A small CTC audio transcriber, trained from scratch.
Model: 5.13M parameters, arch ecapa_tdnn, norm batchnorm, activation celu, depths [12].
Rows from block 6, named by matrix and row number. Each number is 128 + 32 x the weight over the matrix's rms, rounded and kept within 0 to 255. All counts start at 0. Numbers have three digits each.
# mid10: scale 2 width-3 conv, dilation 2 (model.blocks.6.mid.1.0.weight, 96x96x3), inputs 48-95, a 3 kernel for each
mid10.43:128114123094152088107111168111165136182066164112155187131089110092102164088091103098102133106144101107123126108087102147150071114189157122113128118140168172120115117161165164101132189124165144104107053168107132070106099106160221192105095161112143131122075141125129079120099150090129087143111090169130118169052171123064222149115102094104135142136130082092095165121111098143123106085165141141151125132098115132130137134175151111150096
mid10.44:097175103123118144122120145116109121132107108099115100158133149082092155172124154114084114059145143097147125162115146061133088095127129134111179126121123100143137134099120131108124072147145105112095095141116081131050073120119168160119177129068097074117120110163071174150146118134147141082166116159112108118114123125090122103105102163125092107121104156111103139128168102130151126111170071085127137120103173105121130152104120109207143
mid10.45:144092136182094135151094116094170097157128115114150107101092171158063168136099132190160129179126078127124152173081117112154141137124119128229055200121095153097151127156150104116212158166133136154150120098082125123133137099152126136115141189095114215152107090096143132118200108183115134048108124113136114121150132115107182163085151120132131146180133114074125129217120151147106115154142112081135090117154127149114152096196127125149174
mid10.46:105184099109137072144162112118103090145122125168138051152085071090167145112111125129138097151097147143191089110097140149187107141146086130171125132163131169096119126150096170133107105138115133100179140163070163133118083152117111152103197147106152112135086124162097136126107111140149109099136105147153100119080169151168170160147110156148095165220104122115147112082119194138160169095157161203139101134113139086128142113079087064147146
mid10.47:096156117085133120143073155102106195123101146193100076107131151130111111099190105099184204096163121137146108112108161171089148187106133191134067145075086142171133101148129166083151138081179158127183146116130108118151140149133097133130091127156143154125103133149075093177125145097100138132121176120088127130156093126153148088164062177170124125119134098108131110070153128081217124120140107127160115164175137066189111115126163133160119
mid10.48:074097135088104145176163108128137099168099137090093148142124169136124097095158108143147090141115120205040080097180087093174146091154131106094141124105178116180064110106147094115144173115119104168118111115181160124072131123109147116107130107151127151156120086053093121165122123127101076110114047080113140092090145056153081094168130194072162158099090102142112132109122098128144070124147071116101141100118113158145129172142148092095074
mid10.49:095116107103155133083115131131150086124082169141081133137104143109155126113134094114137144074172109129196092113164136180115144093193179139140104068126163110181101116124136160186053099100195101123153109089150068162090090137135164102093181140118091119082139117136081171094149113156178114112119158116054167109174136123130139191120142136159133176093127138146081108159125112114110141135179092147134109137110166158180087164121157103144138
mid10.50:120100156151091129116078110146126152083083152178224111169111111143150161065146137164137172157157146101107139096123144179124142108136143084109150174141058109119119111158136093169131193145057111149136139096109145096100108129213131063161155099130085134140134066151104117088081151155100171128069118100093099111174175104082103190155160109112146183102130141108097150117150151102144128105117138192138121232085118108098091141128179113150119
mid10.51:139137131119141141121108090146102077132154108190080162157124133091115111103139187112109120113142123131116177100200105106099221094115157197119146094160101109106167074114123129182171095105135138142081074127113101111155129167139107153127113108120180109182092125170121122133133148112144105160092120129084100145126127133132138113113111137084132130101131158079135172153130110087087179127061137118125133072129162117131136119142150115113115
mid10.52:150147151107050171151155155149137102153108096135087108090145150100105110048139157095141150137115113188100129163092138160106159141172072079189131158152132138101176153124100163148151055164095159104103148115135128147133062121105204098105189094085078141099125131077158148088064137175119118144130104116179106182121149164103145134165157086133103100124118153087103167077137133090143121166127167142173126151100107116141157124146119072139203
mid10.53:153121093124105095138149092129170170143159098115077112138144138116136139086140184147171114130163112167140175095197074094137100126139052132117153200106120092148095156073159126117082205191052108173135062162093125122118081139158103165126123156142109130178131095055087187095091153163223147129166095105126092134074164091046200134100201128107162113081069122118125194119198104196140113123198149128096160146162118144105080165187132146153086
mid10.54:071106104148177157128130109130113189152136112068067206132132136115127059114082177085141110086183112082078125142076102096159138120155098090066184107191087140150104118116142074107113102132204167132103103073100125050139144150095176145056076174103189070174115125135141148131089171094132097119132129122066174097132104171143122128129206097119113108123168158177107101140178123139117119115162111106120166041126138172077102120117127147110126
mid10.55:125123127107109178092156093132157163161115172147140103116135175130089122135143113227143091087148139140165106131131070165137119130101204134095129105111168160142086150120126070125121132125139102114131109113148131131080117131121119130059175166100141101166150103090076196184096106170199129122117119069077108029167140133155112187060110104155161132106101155074157121135099087114103132107155095124138116132113180174182084136124114090120126
mid10.56:158121165129095135042102159140114131063179155141139123121161148125126208163143094099136107164142144114136073066105141159100157118170146081082108139151169157154127161104108173156116184152163087145103098175132113178106129175120114118159130138115177155149121087164145139145136121151148132167123164162139205126162100099165120133178095121116123171150110148096182180167117124173121100077138165173172113138109212177076086166082157092114121
mid10.57:153142074153173158177175107140089138123140139076094131130149138125123122154123159138164143091142174112116056183090136093159104075127115177135077128136088088108145127141129119177127161093135156115143096119115073108127102149091123167126102066081160105115113136111121158104173133101102115230147136168083156132154143088095131122067112159153151146090090144073116181137168133109132129114134089139161165138148072133100120179140105107099126
mid10.58:068133130078158075124129156109123198171109106142108161130129088176152187138173094082110139150163153130153045163174177162095106156135179093137150151105162110100071188114124131114110118100138146147089219052120113100134156074124089196057156122118173168077194089130109100200168108133048161067124161111090186147136127150128099152109129181137109179138131110064090131096094190163136124086160143091139150154106124075198109145081155136120101
mid10.59:130091143116115170112133176102103172133156157087124123164143203134154131109161141119136109102145095121087163055129116081148147078159110124113085162160097131101090122188124108105107146119141107176157119155103145154107214182123073174195124180121136154156142153129122089138130153062129137149075067097109113096138100182179135116079103115068164182082091123176092104090134108106119145120087128124064137103136122123104093094099131150084106
mid10.60:110159085206096105121134127124119121122218123111117118133131089092126084112174122106198093152135070212097138111206096153150103165056060112106156109113118146099115080151109120102141047165088071158131086141152116138084132151109102131127160100180171139177121161117148136097119089137102126082181116126164144064133096112051150128121100122088161117079126068116084159089125100080118121095059163127075116094120074124131109167114146159182133
mid10.61:152097081137122112095140116154142135108133119146122102119129116145117089116094136216112136140107123064116158146146082101197161110118137121094178164137158148184160183111067110170079120125119156170122031149155100136067092102120117124112109143118111125111154087189128095140098103130184094184159086146181156076083160145131118109097184111075126122116074123162099195134126086129127075098111149169158162126130107208081145153118162112116085
mid10.62:107107130062133148125095140103167106113116134063134112068136143087136135113132137152134104119093147137107112149061142152134147117130156155082108166115146128201138096059153133177083104114140127140090132150138113101134083102113147158171135109095148143088157142143174087105063109113105137119177128121144063139144098140147134111148097115103098200100156144143129127116091131093122115139108150113135115129138195114089148062093130107111114
mid10.63:164172118063143119129146140163088103118148102186098195096170145135134137181068154166139056111109114102127101136109112135114105136160130144075146119105118108097204108066169105141117115114125138168094128144152123120125103179059136150101158122149222113147123136164149136080116132046146105131117106165207140211130153110123148096100120147162161107162096123126169111074122099144157091146193103169067108151124101086140149120136133133125153
mid10.64:183125097128163119156189105097126087106056213132082139147109079148180149086133088139148129092112101105118069148123132121100164110143127146127063192120150128088114073150109148129163153135108113171037113093134143143080087135136168123132106098168161126061127113118151126102121138161128135172118092115118153134083173146182116075147119134118138080130167078121115116161090133122145119145133180158137141125117143136131093107110110134157142
mid10.65:111187167114143137128113128068077124123143169182130129153114128091134127090107108159097146128123130154104090096124125130166119137049134088086076139111136160107113104131146093108086116147148096155114208080134170158102145162163110107197155128171148166110130173153106114108131105110093135159198137123087105144113099153154099106138096110132152104198136114152164110166077142137143177117109131154098156151179085079125131090097116093115083
mid10.66:105105207163073142116109102158157114156119129052175161097093141128083123106084116102176098114165095154117228180116106151116138129124141100112124126194160100149118123099094109148091130154147176164120137105089111145071105155145207095118128169116157129126117105134163141127116124189129115097116096117133148143133155087132140148097168096136095153062077136158112116222098064132067125128160076099129127134104113170098129123178156126139157
mid10.67:213096167133138117129061095099127137123087164092133193097116146134123113141140120100110149121178142050080136131143106097104094147109112158180142124160134106161125135141145154071157072161123114149162125116189124102116134135151116173074134074126088115154091152127142121074147129185108126115085138101177155120172127154176133100091195114112134041105149133059128138080118112129065171096126134128137171067120139091112149081086150173142133
mid10.68:166093114145095190175116135126137091130154136149132135094096167089128145170084112172116151199117102112092108164119108167131135139087165154166169150104049144105132135118174147114143143149138106134115180112156095111181100146132107111129081103132132158197122135099173112151107163116131100070104088107102121130154124102082111100152172061122170155126147134199102107120119116143135107136142094113149205107142110154055172128108165190113138
mid10.69:161126126101168087157140126118078112142131162105076145173123084153163136102122182212075122129125069112172103188089120109104111157135104139098117204104190143195082110085115143150058164121104131078172128166130134142084109154111145149185112112118117112142177140169111125127152182063164111170122167208174103103068108139106076123085158118130144121043171090122143134146097152085148128069083068186124091131121164113102119112094160142124158
mid10.70:104182069086157106091131108094083126088098116192090107098111139122134112105109147092175129065146111132118123092156110204100179120117071188093122105163135079157132140162133116167099090109134155100132148137090067104139112137132107127105191104148115113137097116115137151138134140111137131157135151139096106115113121090191104137049137171161139125129104103133096169119149071166127104110095165142100121117096101122146168131161103112113155
mid10.71:140095136189118118155182087079163073136146094149166124136121177113126185133200139117136161149116155079166189128127102140128102161157135107181142156147109167153145087135147199114136138109132099119238110153096104119128180139099077118187108154109097130140112197140100115168123070096145156174108153139105117192131140119118131151093099127127151169127155126115168167181088180094113122126135069134089114135160143136099129152098142115130119
mid10.72:188113082192101134201141084151127145133107077153098124122132081142092085136158098177109161089131080166137156120116106116141153075102122114165126154148144092103094111120100128153092097101098132102161092172077115181142192116089138145105202132098115134115112166084144133049158122130109142043108145098146116160123131158123168118146150131070142148117169138189133095101129175075109155160111134173104150121141177155126119082105110154102127
mid10.73:151096139171118141150155176139143129095148163110135110197175124117129107173096109103169147093149117106118152114102136096129187054147177086104132191067114157071110124133149131111139084112144083140118075182084105128084117117124174086150099093106119074081117083060143139102125110153170131156120095102121140146146115096145118088038171122069100104141112110116149110081164062176121103093154048085151171169133123141188119139164122159082148
mid10.74:115135165077188142121138168094096100112155114213114083200109113196135068161087184113047185084127099164128186112130119074181140099096125077088118103149103179108092155150142148129121108100102137162124058105115169096145094151121171127132083172094161156106085149125165166110130152093152207166127121131114095119125147127143147107061168085107147073118110094182115079096156153189161114134129135123099094181102157186096139136160128110092191
mid10.75:074106138106087161133151138087125121097146118108121114151124123177121119186085135115143140193063098211143086187068167129138171114153108097114106124153175149087156140155111196053120096119120095117144103153095110114135107134146138141112082102082132136142052106141118116108124116138072143169176135099120155134191092135158137123102177108167148142144143068082168104082135164158170112138112145084149089157109130146078167150123118144091164
mid10.76:145105083155079139138182143136100188175112100148171099156151160150159098141166135126108089161076107126127179122105139156080110153160118054119122126125134097170120165150135132099070240131068144132138133137155172119141184078088118212114160120026148120133174082178083143157075124101091170191067137109048156126097193120095091145074139091095155106172117104084099127081068178079133138163159124077153109109185081137120128132179164136089109
mid10.77:141121121142093131119122090108133155165144088156118109137083135139100106078146148131159139093102111113113124053155114144075077119153089167098137113116150157145176131120129140120119087134141146152125101099082116148102158104150146183151111123173151118056080138179105094109104128143095143091073115097153122155168107160126132136090115136134164117138117129099136133162122125158180105111144139231146129144097149147128114086151155131140119
mid10.78:192194032135158148102196118116093097088124114200136120088168129090220108143144112180128123102121119125164113076126150111153118103127146225047162158110107106107182158054174108183067111100099138124163088109227107121100065184066112143080179089130164053137061158164064169082096116101205076163110124138166125121094171064154120146166182106097141143092107130096155171063131134152110130072166095146091140150074169127096129158109128114126083
mid10.79:173068164157144128122156148093169195145101181100109073147121111106162099124106124193076180092170090115083127087143126129173115069226072109121120123123123105116142118118169151092150069081143106139202102207072137153176126156123196096166165173158147161169134157112092162141102121123173118146124150180056140109142142089139144122138135120127107117098189139119140057166123110127125155161150132126132165074172141141137106107170098152154104
mid10.80:099144146132129114062118112110134111114154163140097138134135087133106137115148086188117118122097073107144084113155128200118087182166116168127178173069090105151132140088129139147074082157136128110132084143165097156155128122105118149113076094140148103198122103111097144116123127154165125125171109165173131094078115099143105126164154171115111112124084180093164147096171130075126127123137097151133163176061140116147084146090176117188066
mid10.81:173109148158091151075143120119139082136164150120073086139085199105119124126191059097148089125147151095129166076197098160117114169152076119145062127120133078107098089152121151108147110187163040157135153075181087136163140082153125140125120094055138113115133156107146142119112083195114169102137169138227174087118159066171110189149135143143168050142106041059166205090130113176099122095138180139134125189098129149089090125180129127155148
mid10.82:191099181131161108123152136120144117146129155114122096177127106065156108150153068128151162082079103103108061144109117143133106131144141114124088128086177111042186111146109160107209078125113114126123160122077145095146159079121172150137098111194169138105109121196106153115128143146085100127084096084066136086172129168114141089151084138107146094119188105160120096127141155114151089168114164222143099148077135135140111130071114103132170
mid10.83:089144093048140201172153087127102147077124093168124119102173143134182101146115141114177101091139142183172102134163202081157136145195097188137105120119194146092092174103095032201099115121098117148111163076081153123121123218065120127145213122111158099121129134137107141109183105095116094130173132103150208148136109127183165101067115118102158174124138136113168131112122109159143110146158118146120088131125145211133108137095144151109097
mid10.84:133152046085134056174132105163192153085123146124063158149152089136138139098168109155164163106054155132131064178091134192111202111073148138151149113100237138123142178135109117147143117131118187100126136109160068160154159165120174125137172122107133099126076123151128121149162135115150141131120182114096143112166112152150120145124155137134095195094164090129120087137068166095154097171122161156115093083102116125170129094103169085141124
mid10.85:120113121154107100093187103085177111147107137137104106123115140167199052105127098094097119134165115067209139110136121156116120136143109125052202109050255146132137160156109096127062136086124103179060190142093182147107129181116096105126199190150096109118229124144099121127127126058110120103129142143088125170090096162128098044115143088123137129098114165120098100150062117147143157133123153079145135133096119119137192146098144173116079
mid10.86:085193113080132153155109199125139152147097132111132160110135145167076172047152062127151145122123147118080167132101099147079104175062191131123135104125141160130186112138130116156114091081157109075096155088152158055142104171124073153148072144115132138086073152117155071142066153050110165107170125120084164115149125136142155101189123169088114164163164134148117168105094091120146150127134136117162130105145076094179115122127155187195085
mid10.87:117096198117127114096150126121130091125111135134107167152106137121123130133102111149089200093133158109143198134159125099131144114103126121105131109155113125134107079168127075132137163171128135130158121087119130072113085117138104130107066183139071156156152101122163103200119174125059148093161125111151108094131122133093136089122090149141148114098152074151116089166155118133117121145136124132123154072122196116130184093099187162106146